A small image embedding model, trained from scratch: 7.51M parameters, batches of 256.
Rows from block 15 of a small image embedding model, named by matrix and row number. Rows with one number belong to one channel. Each number is 128 + 32 x the weight over its row's rms, rounded and kept within 0 to 255. All counts start at 0. Numbers have three digits each.
After each channel's rows are labels from the 100 images, of 14848, where the channel reaches its highest value: "top examples" is what is common among them. Only what is clearly more common there than usual is listed. The data: single toy objects rendered from many sides on busy backdrops. In brackets: how many of the 100.
# c3: 3x3 conv (model.blocks.15.c3.weight, 320x320x3x3, each kernel summed), inputs 107-213
# c1: pointwise conv (model.blocks.15.c1.weight, 320x320x1x1), inputs 107-213

c3.242:111107122119116113101121100106128117103193106172110081059137106106130131135040165112151090135142160133136129158139124130105101126094130170107174169102089133123152163073132132079134106127131133124137114153104156220117093108138094186179152084128109107140114185091113101150120120125169065100114124138142074075144145127159078
c1.242:108082111137141126101106142127122087107126108137124083001099068100112148153087151095147094104153152126149102135152078128093131128079078146119159124154117142074037131066086119131034134120117111113096114120102148136085124124127059145144099122036112101158112135120093081125116079142126060132128141098107123088159089121116121
top examples: flower (67); black (28); brown (26)

c3.175:099129069187114133135136130162141115118147111131103095099165074123148123137098164126159132173123136137201085130103154114145130148149129130081087156081117065099119101159123180155102128128140131104118115155162138130150087176120106172183075123158129105109133150070144076173150106127148073106175128143150157124096120123136171
c1.175:110135104159145152121134159160107137096148108167118119089167086125166145128108145114144110192107069138173106092082112102185125111143052096125081165103125103105118077166107148118088119110122131112109098151112127134113097148110088176188097132163137110097169121091129064132164046121134077105173136150142149098106163162138160
top examples: from above (69); black (59)

c3.84:102180151110117122135161100115076073116144075085135131154108126120112110121142125070107123104124145144117030134039118136140112120091112119101106150121130098181128124090112180149090135107170150109143204096138129102090112113150150170161119179143119136103135136112094126151049107150151129126122165189099181119122140125168117
c1.84:126154191104107083145093116087061079121135104080142142133120127090071110151164124113083063031155161139140053169039073131155128076132119151133125142149117089138129135116083154138128146104166144132129152134119138124120089146128138120148131160093113143106170156102112129131053107111147130122136168155096147103075091129123116
top examples: grey (79)

c3.319:078120131141150197078151131159137117099090144135115087087151171123150110166144181144137167151067099168100081166125156073148106162152116124154055162182109150149100092111137069091083080157162087110078170117108081073123136160085108085095154162137101126147125137155151159168105113121162137088145148149151094058177134119154153
c1.319:069135116148101169114149109148138118087089119132081103138140128056107151140173149098138108116126111115127070141148152078148143132079112155157065141175148162136137073106080099130112092157167116117107168096113111079112083185131097103048102143121160098139112134130125100140074129112135081087141123138144126061100070109137120
top examples: brown (37); grey (32)

c3.277:098161178088124164089102174087156140135138124120010138150130136126106112097135107097143135082088137156042150169145129108149162125123100101123135174089181091160062165098106075145115090129147073129149159129132114122111115100100108110132102125122173109128143137087141127087109135140111103124094158140143079121162127098092129
c1.277:061130170110140152107082188051137143101147159094057141128070121088103049086141102133157123075079129164045136141150099117092173075104125114114132143105131102157055159108098116157120097132142049127143147143169090124107121091124128130143100170077113123123136145041128119105100153143114092146110150128097082122120111067116106
top examples: yellow (63); metallic (62); orange (37)

c3.169:165132065130110150102101079128098067126112111057132172136158112094122131122099112113137147139129106133127139148135167077028085129121121130181122120129130115125140125130117179073141077130123091135097159147139145109150157150110169151121136122117175103168145106081137155106165136125102123166156054133130089132146145146102168
c1.169:119147097121086167112127090101136075166132110091112126133209073125095114151174184156146180194143125139071158168117232166050105154117107120159116178122155120190116142132110150147141107166135115134158113115132171150159150115135141096124120131166158090148158149099106134096110174166090120183124094130122130140170152148055143
top examples: black (34)

c3.147:061097125125152112165111178165189129149119167118128108137160127160167126119116143176162141099152168146149169167181136131090117134183141206149191141127142143153146089153136199131152177104157140157138127149166117220170160155116149133174116160115124074100150136144122158167150111095156172129091090135135164131144139146124114
c1.147:079126086167139133108123136112149081154132046133091104106192163148072117142118144120132156143140107138109135171139102103128151141106131121170156162115147118129137071137096148133116167120081154073154083130153147197104172108126118147110071151127086101133071148122064174126109078076156103114120094132137162080116074170110102
top examples: candle (35); brown (25)

c3.256:131139120153109180076120183147153080081103100117165131140192164152097129146152141106103074112137110132152121125079061128087131084077124136127069169102133116149195126094110224138145139093111109149112137153121091129150113127197196142123104123148149183176163130198096135131140132135080057208118088157108129091163108186152099
c1.256:122144129112133196105140172148140143131126131173170098128172157139148126150161175103096091175134079116156076113105105154106116091118091106120118202098103141127131136105087184102095140074085117115109098135087125160156127116150117138123122131131038181117138131183084126166149082159154057148138134145121156122189107158161107
top examples: airplane (41); truck (25)

c3.310:110109083157108152067082075130109088160067166112069081060143141099108113125089148172156143130156118116056069154176103135097170104112117135152152161128097115129074125107120066111097135166132111125131095141143138137085122081069164106148106160125154104156166085117087141084129148112117128106106157139098084163147124159137140
c1.310:095097050135108150119109155134095139104051121123108085097155152068079132127098160120164079094149067101129105158132093134082149053086080091142100134123085136095104051100107093132084126165125080140079082128124125129114114077082103127106073156063158068148143098120135125106091124118072122150130126106093071086098053158164107
top examples: purple (74); flower (30)

c3.133:116106113095164197102098173193145149114113101121128177175145137117170131127069114138185141109104180144126087087138077085131144109106138115153109131142095093124188117103152162138202137102170132108110142150151125101156143113163143153133144154124176138132112081122113137169134116140106111219113054148147168079184105123126148
c1.133:118085135100123171103067111153153099134129081096102132111144102062152141133117132083135124100064103130111144080100044094160141077050129084157110132105116065110103098078097114153123127091107100111117070155136079097145105116115115090128100141123196134158130127145134082138132102105143083155172057106115137096145036128119150
top examples: ice cream (40)

c3.214:123109099083155122034153125103167130146132143118034109108118083140102136119105097132102143111162138122123115053140112096136185122150156149151147163112138085106154134121088121172080095124169084146145120165155100187114133082081126097086083150122151114147178154130136117112085142130154098131079135106150087140156153138192076
c1.214:100134131092144115091126166063131139130143114138064095113107116111095115080135091117086125089138132101084111104123104117094151073068133160125122113078086118106125128134131111161093097123119070103146075121130123143111111123081112092076082144074103067117128153047099122063111113131126094133139143098113064124089096064133070
top examples: yellow (44); orange (32)

c3.96:082123157114147144114144122132103136103131133117044127149161107112087091160107110155122136070094152090140143144116121157122120112085176111137152168170068092106089085206092098152126150098056145173164077135187082156150085078154111104121127092085117132097139108095082122093065160128132136176102078099140113095138056116074158
c1.96:094133200126195117171135098110137107090100108090050122119118134087088118094124171102157127093102128066131127143060132149107146116068170115162076147147083089091130129187108088140099130088059141161137076147165079133139081122128064102134113047053171105113167089071095106123018154137112128136134075054150114105118098110113138
top examples: white (58)

c3.259:089152144126146092145114154119132099097119136134167172119153142183052098096166066078091135135103109112064106171117123151107139118098048120062120171145104118077144122154101076196135052134130145161117114130089138012105092090127096133101075142124121119078190126111065104139134117155162077136069077110126151100123090110105152
c1.259:140114147139116147102102153161139085088117101130149155120106127136067123124118066058060083048085088049082111170063089166073102065139054105109084110147119098092142116153088131201115115138118143138148103109105163077106042132165095108092107117062087059088158152121068139127137091125113088160068063094123137118054088081104087
top examples: airplane (34); red (34)

c3.109:138130085115139088136068106165160133160122151118103156127166140138078102117108128084108122157114125176112060098148101084118156089184141132156191160126052137154162082133151141163108087115151146103123151087112109113082084147061119161154081168137115133098118087130135144126161138121210131153105110072159107118149128164105085
c1.109:150158139147122108126060121127113146128113120116128080133113124098062033142145090094109071115122118097115085142125037096106151048118103106145144090156045118120104101112128126132124118121095146090153143065114111090069107143117122107149106136062120121098091062071114110081126125146149104128147122087158133098063109105130102
top examples: yellow (87)

c3.34:123146093172167125099119129121163126150169143124024119155110162158123096132165118142111139129062136106053190133148125154131144115141112136142104112159092112097149149111100087146117111132138077113166162174069085157153127123069098165129180075119081153123132173097194086022116119143135112126102101125142100136142154114076140
c1.34:131153099175154138123091158140146098109152142104058160160120180111087030125115067145096143133046118100061163141150131135070137113130087105125109125134104141097146159126110073152118137121121083118148161140079113084128153131118130167077177101117088109128090161158130137040124132149112077146109116071126119136126147088071137
top examples: white (47)

c3.280:148158141145125170145080076195077115158073176081112119085178109121180140161073161130091149113154150168095057156143090131117106130109174144119180184167085138159107136074160126114093097151186112124082139173122116103107141108082157067111116162128188141150194109120173155115158156091176147124139157179136105137151141152170127
c1.280:143139092136109186119128136162080101142101094076108079120138111114117155130105147104120090086140125109072083169081087183100144086035157102071137160179066139180138130116108089178112150131112128107049159142141129128107113153129106129092113155078153094125121143106143090132075116132132094179173111099109119076094075141166147
top examples: purple (86)

c3.244:117138110119145182096117077185144149167193232082122113092143100166178120102143185113128100131150140165133151087085104152119109110169136143112117142132080127171133144111059166131188120137167139160169107179122086136156140160085140159132147092107137057134153168143142098137117163108118121093155075177110103140108178085089116
c1.244:119121122159166201125134137173144143184169192093120120084205127163214107156175189133156154194124172174146149108111164144141138145185121158190096197126118144194139138122063121157153136155129129124159111163101132130151192155111162153146170137193129106144134173136132163121141153149143156111152108183166093134181173151090150
top examples: flower (67); lamp (31)

c3.57:172113123081118145151137150131141099110107075108155117145145066097147152148119133109100183170123125098145146082104198112078080171100123139132077111136132136136167129142136138122151124064049121156146099120056149125156152180174110117141184054107060083107098165164168136145134089131088115121152077114110087171145125108133120
c1.57:175124138079165150180160154122159109094131125099163146157123106085151148091116176121124156200131096138177156052160173113101094199137140171178116129129159153092141134136163139044157123139093110170164153058101138152134155093154136119137160096154061084181145171177145138165158094147109150100127071145137086171163168159142170
top examples: lamp (30); boat (25)

c3.250:128120134159154089166115133111094110123104174101154120158166104118210128097073120161129098134160130108106142104134127107111131120132138127128107167126184129087172092109133217105139156067174140188133120113215116163135142121155159153086148101134150115135154081225147101118151126102109155090107109162126140172123155180122124
c1.250:152151149154158140189095149130154140190129148140172153148180142189199162155138158166148174186160162151114108137144184155129132164158150154173138184142151168161148145151161160167173147111144170177117124147166175168139176167132176132157166141184152175137169128193170145139165150116155180129127121180184135179167165194120135
top examples: from above (61); black (25)

c3.87:112072128128123097117163131143160124115156092146120132076127111131102127115172066109107119139139114102181132111163097110130146131120118105091130116150099124057081157148176039210150064195133145129130103133103127102073122121097119092114123201137196134157201162129041146129152161155162114187103131138143108071100135121088132
c1.87:135114138114074123122151151130142136101118105124146055069105141093069136097145061107119095085128086072117147150117098134065137067119095127102109104163097104065030131132128100172110130171141116115148083115133140141105100125141087055130082138095141032136145123113098105070121106153108110147093099106149102107087119094108124
top examples: candle (38); purple (25)

c3.67:140081093114152096144124133155174119145121117126167121135139132107141122077096074139096103178110139120111090144108161136121127092153136132123154143133111114122167129072093136186172110114217151133132181127148093038153084163144140163127136079125155086144103155141133117151158133115172103118193060125151129135135151120122131
c1.67:151121113117147138190103121170155115162125110135158159181190156148204130101109122153100162182134146107129115155125158159130130154149137161161125198166124112141201125136147148214165159133180138125152156130131154087155156142177155210117137093175144110143120157130148148179160105115149151174156088146174104177164165169141141
top examples: grey (26)

c3.253:119101123113102155116127139160148141126122166125139134114150110122168104152064145170155119150110138174127118182095097114184122096152132078083112179130122145172159131164125082165095136136122124092135111117121149109113113081157150088148103155090142089134180119116119153160139134093130115103131079117159161100145143121155124
c1.253:125139116082159142085140144140109062160096112102117091128182114117127131174103148136064123152139088121124114159076101137172131076075124070100126195136128068188134084133148084150121178141144143078085094144152134119126106081128153141149094160078130084094182102078116128141099101086112071139164087114168165104134086126139119
top examples: from above (64); black (33); grey (28)

c3.226:184133124095104150107100192104136156153097140133042100187167098153138184111120063128109168092165149133056112164168146133158151132122070176142154208134182135138209119135059040165133102126113089136113140114109111069043126113119124081175108125098159142142151118154120156107138095089126126141112119164149117140163175139110208
c1.226:150129071104138145110082165074122139131130116144038115112131136132146129090067057062098131077168141124051102166128117135115150036093148113079119146112114168157144134126095114171123098117089084129126079130125144114102118115113142105111112155105115143086118139104084124081070072054146131151135125127096107125099128089098135
top examples: orange (42); candle (33)

c3.168:122128128185124084101137127129079148101124103113127147082174151096099122135131128158099139118107077089105163155119144113135136146159128103103109174188132111141135109140152069088092148117075073067120082148055137113118112092069118124085100154153105147122136091129060106096105106132130117126094117078128068048124116122097117
c1.168:141163169146084102125159092100153125140117048113140173077064161142121148141161075144135112085118170066129144168122132107124160080172111109147118103209156117126138153099156168147121088132130099096152128174095167145164091139124151143111116131132103109110153129163115170139066132161151089155135076094147080120088153073133157
top examples: flower (34); purple (32)

c3.258:175127163139117168141130171155151120134126080132174139090149132116143146112151144136140116121132107118162202039153141114092048139075170095119108163074119127125079115120080076107114128103069086130081140130086116140152137188188096137149131138133062152152104110203116120167128126155115086121097166138070105191148131118145112
c1.258:181111155159161171143141168153125124177106112172181170144183140157167147163115144165167164183157170120175191101162190125095065195140164142178134180105119135158136121137099094125162149161122099133157180164130118153153160162151144139166124139181136195110110098164163113180161181140150136122132146159097132204204161163129142
top examples: yellow (54)

c3.1:141139156099140175176129166098157097135079141149183118060138113092109153104170119109128082106149124103167174125163136102110121118090100174125045153099079121104115138121063195195116102130123146153151131125187151057111065055174122101115133121113176136140151109124075064169145164162109096170114122112084124114069109150142154
c1.1:140119121087126166181098155157194105110094123131163093050124081094081171137164141127094075098138124111147143159097150136084130141123130171118107117109110131067059067100120152175124135123127117118136062122148170079095051138161072074133067122118148073111154091136045128132126099206137069158115121124082142103065094126130151
top examples: flower (37)

c3.311:152098135120109137103173064177127119156156126143101098104175137084113133157082174107164098119134154185160153106194102142139134141132115149128137201132087133086031139132126095156097103134151062120116138133095113136143089161057112125178127153142170090124122140162143145060094156142189128138112108112152039102137129149081022
c1.311:133106138119121159139137084138123119117127116116113080093144089074085122144125157113128106094166115132145156126165103110055154117113106155133140139123073165116054133081084082161065144117112103117047148156113096125129099110077094109155101124090152094150093092105141104091042107151111079164134109080138071113115100153096069
top examples: yellow (54); flower (46); blue (26)

c3.167:148161100083135129155137192062078091106097053052087185121137137136183140147136163143107130144140100050169110147058155117085129151119161096127129125118106132127196121127074124144132135168091138103119128217127099192196087136105123152118155104169097141133106121135139068141129104117091060177127146097108106157161145134106131
c1.167:138153134107162170173127123106147093146140092107115165130187152185186147168152164162121184176157168097132112148113173147133130172173154137198140191163117120174170147140144125211183136159152172141161168177123148171161163189154179153158189134189104149132161134133163122124170158130156146173120150164180140194182181192088146
top examples: table (46); hammer (28)

c3.114:098130072115152118154079068148131084148034183073130109101175135157143141117038142146080138125145140102108067155166118109102126135160129208152183164120087102108169091095096164135151137155118112162050090111160149125107129116088168137125139143121139157102133087146143114100099140133111186083097127141150117109146169158143124
c1.114:066159111118099146124140101101089113132095115102138083131135117123115141146088084132093107107162122116088088148111065163104125035083079111107156114142101129142129045135054146127141128143076052130031064099127140105128131090125102110117147125083161058100081081117111115110078109151107134113144088134114129109091099141152095
top examples: purple (83)

c3.24:108172102130130103092158148089114128137168151101080152128179108123102092093111136107106164105099128093124133176078079140087098147174129132152107157186174076077141110123093152151074138111157062129172081183062093155176113131074075166066126108144142117164135119149123145148132105145098126169172050100141075129107121134162177
c1.24:132131163076124133097175135075104160199140151090109164112182118147082081120151132143138178122098136088081124183130112137139103144166084125131136187170120055149140128125116113167074156154146069098134142164105065134161104142108065155083191117148145082147119109113170094111156089169135094166134102110146075184114174091122148
top examples: from below (62); tree (29); house (27)

c3.99:105096163179093154121142074143107143123167186145114181102138114107131128121186087097119147149160099171088185053153168164114132128064072154146112163108118131091105196154136047113120150118155133142092136111105143123145103080121114121133054074112094079154175084101100105102152132157168129091103140143148143102177115079074113
c1.99:114113155180157185097122129156125108147167151140147201117162162136146133158157151130133188177162156229134160090172172132146093186085112180168126174117143138124147148200143078107141140085156158172106161127109155126136152091109153121131096081126130169130171101124138093110170132137143190127136125189181079142174156106101093
top examples: black (54)

c3.301:157130134074130118133143140130149109136156089102115118141138109125162157163154097109100107123118082085133114065111108105112041151092139104106079128141127147079148159113136114094127178080038139136135078106081108112135162139139067175132161090152079125086182151140161162123095041140122106111087118147056128132119122118120081
c1.301:139130157086157111163145137118138115100155106138123156134134143095116166118156083102137128156117066054151072065150100125100049146066119130131109143152155130050153137096113102033132140144107106160149140083120085156115123101134090151112151101110060111127155165149125169156111078165118133058099095156072114103154173167146122
top examples: lamp (44)

c3.120:156114158104185097094096104096150090118104169060101101172173106158142115102132094084167117088098159116165131085161163109107174123165142190136121160147166088094098191125065071155105124101172079167103131124150109148102093125129084102169066098110182068141169104193143140141163136113102172136121122125177094138183160174094108
c1.120:086117139143161089077089094087139127091154127090107112120173102100086053115109130070159105091089097121136110112123119119121184058112150160156122138149137129116048145089081098173099105125115089134135095151136116129084102106114117115132053129075127051149119135147089117118140135110114149162119109134163082106127118116106109
top examples: orange (71)

c3.305:102115082086132162121085157171151109084149122172154154089118101108126110138111172125111105129127104135141163060122149109120107141119192124101130121116139102098139115102115200097119175098088116174091136140107116123211135137159127113154118144094098133114145153168153135162127092055169085103114163093095082160149152156165136
c1.305:146139103074154169154034167157171091132163137139170171143163086163161116162119147172130163173156160145121122104157168128147129168177185129173148180150139100135180124155155179151173176121135153160126167150135162142187162179167172150142162145130135126121148167166182186155136132055157167123111134151162112182177200174140165
top examples: ice cream (30)

c3.173:113148128142147117110065123043106103120152124101121142139168076122103031082064059089096151129107110155108195085096104109123082095117117151146142140148154118093151134096123146100102136123169099120200152117128110096185144153088128123055147156132096152144146137164135117148160072069145117126142124132101105139116099105177149
c1.173:137124135162102152133066118084120109137142125104121093119174073123079062095131092109119175124125103173125180105115103124097109112091117146104154161103148092091137113116098106146059170077134131116176127096140071132157102142103078092035164159106074169119134142142108086124084106082149085145129153137119148133127066082175146
top examples: white (65); barrel (47)

c3.276:173091116084136185200105113151157118154157113147146141173169133129186185092079146139136123125158094117150116105076126123111133123096110125099140166112130103128156128077146168168174102117109167162207115115133102148153141129155150146099118157118153146111116111146154159099157093100175115150081117176075120163108173140089037
c1.276:161088110112107168174068120127109145135111079144166156113156158100228186099098148130129167152133080082123149066105173136163121136092049131102141134063134154126154139097155150136119112103119158152165125093148088096147113093155149089100121142099156124145162072139182183051075111111157090110111113099094113099160108157109059
top examples: from above (62); brown (43); grey (31)

c3.271:114153132104118123081124130095131122104170137145147099155133117115098118121133157093119089120104139081122200052152109128060104120120168109118072129127106151205152118112094152139164132079116089160160180159096128180137141110134125102108146081116078147077155160106143109163127181118101121182143085135130085103125148104185111
c1.271:147134141129138189114117161114154100163131122128116115142221078137127113171130177119094163199144155148091174079151156146109102124120161137172113216116138170175137137130111141133161141093141102156135189175093150141117154153126157134087158105135060144115191155141140134141118192106114128142156075157129106129149155159175115
top examples: from below (69); trophy (45)

c3.77:153106134078160143118115171152150102086187068108127155113119135090134144086153153138127150172117098110106092118110166107100089130062136126129123138117112118075116168109135133131171152087105117086126120125096151095117165176163092091114186121148062146119174148127093163095096147139102111124133142119082107112139088102103120
c1.77:158112145082194139096143160117158116089158120095131169149113142046111158104156155143147150192098103136122116058160163105066065156115154177171138145071123116068162154111138149071164124156168096138156195122137122129138148136176121140158169155155081159136178161135064170138108162140091138089153153171105093148162159147160154
top examples: table (56); chair (26)

c3.63:177154086177127146159133121148052117102089123055149138145166120083143144043144096095057183136113096124103139126093147098059179098090142106146139166112116117110150151119045171118086142120206162149118115133131096151155121086158121197057053158135152180114130031123093119119075152097120079120158135142109110137122139120155207
c1.63:130125109126116121126142148136083148113065063105124128130104114087069148059085067108074131072113075086094116181105119117084135058054109101103089127113110068084147111115066119168094145154131146096134068131090120139135113116135098146091090141066151118128078061081086120110091115125076077145106135084096124116071079103133121
top examples: purple (51); red (33)

c3.139:118096126108166170050136051134170177092155110166163142172153120090094117113143143113147127129106075143092131087138125103119105170116097107114161126138156103158153129085052114148141137092086148136147131145053107136142109152147108146184130059154092123115129160153105093118128148146122118117142053129140076101168128121160100
c1.139:137116128109155134087150098157155103148148144152165170164178119120166114156155137110145174180112139156121124112140164126096100198179145132161160167136134161173166159109133148155173163131164157114149162140064134154145155160131196131149156110183125120100173160131113176130163164154139139132132131166158101116196191197153105
top examples: flower (26)

c3.93:134098123100144087137121094110158106099129099107119109135116165115148126136154109093114173180129155114160064052129130118067068155166114142107102131138023097150152097096121124151151107124119107104119074153093081112156137082106170148166166072161128094118067156111117171104115030152072140113075134130094084104166168120082084
c1.93:137115130126160134128123135162143132147135118159152150148211172154135136152123133167116190213149142184149048112086170133135129142160131187177131216166094086204141085151139162191159140103124159119121107148155111127143139163147170129137183147228134166114122128145146176114122073135162158126107140153167137134172124173089106
top examples: ice cream (30)

c3.59:118111124108112131126109146134107142140171092090172104133146166144108120145136128092169123113141125155084091158112105095128100078062122174164148169131149149105109179143128186161137170136144186114074141130174158087077190161154146080102119081139133156158103035154072113126109123142058112205134067138142166109125095108101146
c1.59:078087122119083111144083114117168136100168094109125089093144139094097143132146117108145076051158086134106128168125081082082146021101109147160142131123113135092077140130131145172083153103069154106131102087136135108107139146158143093107109105117118088132102102148094065124121101130084114153121086092099153082093101081147121
top examples: brown (50)

c3.55:111183130157071097167102074151165099142144128127154143136067174115146091118101110071114125149134140088152098162135144155119095070157172105058144114107129161150160103181225126119082098150111145128164132095080089182120113111143153131149146117129144067106128173123119128164119142046086153163164094096084215167114117125160102
c1.55:062168118156095124120096069138145061101145137107128131120099129097121084141142113117128158113138102108157110166098112154112118120100157139130135128128143100131159103194176055124070136108115141154133113085113124152110141137128137118135139145106158120107120172112103117162129170096056138151184103124100196129090112119165068
top examples: brown (38); lamp (30)

c3.170:155133078078163113140127098138154109130174197089130169102127107155145191117120112149143125112151165141137105122117117101112136172138126142128110125099111067119127140133067211097169090086179129196143171191189106111121103131149128203109155063169113085075150153115183102150140135128137129154143114175147064152145123149130185
c1.170:103140127056125149105104072167123094145133119124146138080174157166202147150147102138123185173152124144171165113131179109101139193106134091114108180120111067133091129113101175134143121090083135182130118146162123154120095114115136150126151112218076115103191143142142141104138135184158087129132129125154047136185078162153122
top examples: brown (35); black (26)

c3.12:192162147186104114197084118156157093175143103145138102140166099106124170112141107149116157147127150118110077114161128094097169140150174147134134150104100138096136134122099047196119078126149082127126115115062107156125082183091080065134146155127147113106151117140163155095136115102149108169126114130081067204113113160068095
c1.12:173149163196090137156062104142126108169117109132115115123173070073099136126164105127101144126125121083077118145162091061069175106155162147127173127123094132093116144142129094184076090128142081097041117144117105116129065158093079083129072148116168077079130056123136155066123106121155101137138134071088102151109128113062114
top examples: green (45); rocket (25); pink (25)

c3.115:172140060152119136151142096084103087114080067147177139175187119098127105095100157101165121143054102134146080122108137120159097129105131073096126182121133142125160141092109195144135151116158157161140115078180129119127115148152133159124097132115180108164142130169105097137145144109123104100179126125148161099116135149162152
c1.115:157128047133111132163147125086131072096090095134159138157175092123133139081150143125143045110077106107143101139107139108143113066116110108088154184143152102149155123131076163142158168113160146165122141108148098062114099170161100184136100154055172109159156135149112112143147130128150053134217169094138150111143088158147171
top examples: black (92)

c3.56:149121164104132092134161170094092125106083114115178139088136104105109118135130145138118114114123124113156121091145180126145093103071060127120069167123148124105135148148094182166138101136132172137066129115186149044102084118145138105104178090121161101125120110145077120166156136125084085132182096096111153126103135123160183
c1.56:147136107131099113125142146121127111049053131139156130088154065081085132132093153162091106055115126082146156141162134114129140093080061132106103124146162111088129153169116153158116121124146150147095140073168148060107070128153115106146157086086143089122144112120064161164094114114065074135175091127111141107082127088150166
top examples: black (86)

c3.157:061151156106126094144094062101147146133118098093118196153163159104133120083104123080107133076137126066105129132134095117136168103082071129131102192124083176142177105139122055121139113118048122073103131126085097110102050072074079173093142095095161083101085148124111100109110141074145108094122141117168100137110105104096041
c1.157:053097133136076097105116065147145127131117112096126160088135131119129109117134092094146117052136115143136147158143044134158148085078056107154116122139143183093134100126092097121095133154070120118110113137135120092114057107089077141135131143065147075135101160142103131108107162079122100117166115092169124096102122117093082
top examples: brown (41)

c3.239:113116086139185150108146126090153120113135087122116146208151119089089135068096174096130126193078095189112077111111107124116116138093133123142173129151102103148201079121114184135150111098117146154162152153106094033141129136197117149126184145165174184104107142095142092124095159149104117089156144160142113153129144121138114
c1.239:141107139133176168122157126053149143152109127135141155178152128181177136090122194091195158222109145179135093030087171157132097193104149127158172143155126135150173117146146170066182103101177140168156174131110113109139155126136138128133166152200163214112143133142132135148138188140132112043133175167172091191173151144136155
top examples: purple (25)

c3.14:063091124062185170116101100150123085194121109126053148121186150136089116133146149100143112153114140140064166108155132077159073149134201115167144151154160059119144104153133099109111168047096097147117125121140059131162119131066099123089110046128101104131165086174156121142099102122145152166120133106129096188161128118140095
c1.14:095090115035186199112120121133144090209119129152083154135190123161112142129132149108165129179114152115089135133159129090135101139131174110192144164127131115163136107139131123141125144116097148126124132118147125137152150151089171087084044046141089125132182083159154080155146110069159206169130144183155125184181105143096107
top examples: brown (36)

c3.191:138168120084162183083142138114150145176143066139100141114125127111082174136170148167112154170095117146147138052106174105169127138123160110141102148121168068067156138152111130118125105041104125095135149114068134134135149145137083151104164095164113116102157136139190140128099093180180143150099136114140091162132104081153123
c1.191:159120136101177209104154121121160125159153096156125169139147114095108172099116119169170177189163121101151127052169147112126116149136128145183117189105130101102156109163155113116183078104162100130183181110123100135108177116133124165056159122156104110119157143124168213129105146165137147097147135147146086158178169156128151
top examples: from below (86); lamp (48)

c3.68:096133091112142157102097115094150107139109162137198135173136102106132081132080081170110150136133128113161072103132142074133128180123130186170079127140146124145223080144172155098116104103122156130072150146151125096114147130141136157143159143146149120157103146185149154191114106070156137147135137146098130131162174135167133
c1.68:060142106137112190072125099091151149154115178151138131161167123108125094144149096153145181159122124075170067074145150081145146174118123193147100169126161146147186124175155109110129131113115146142103111140138156102067153109124139157169125148136137129125095154179133168177101103114173127125126114136083148132190133106153163
top examples: yellow (33); orange (33)

c3.130:136120114115081103143124104141129129102045190104130106064149114109121065139135096135110140127166124129068120121192105114087171124131080185152177161131119142143106108095120064160114092146165159113032154149142148131086139131118162055109163178099146122140178088137099100126100166150152102088127157146113159111122121164150131
c1.130:145114053130116125147121122131148140094035118096102091042118137116107136127106106105137086075163090148107126151141073138083172061109076143110136126137119101125106123122100093175121115157147131124007115117124103117074142151125132105094138152042125047128153087130102070104069148133111095132133098138125125138052094075147136
top examples: green (74)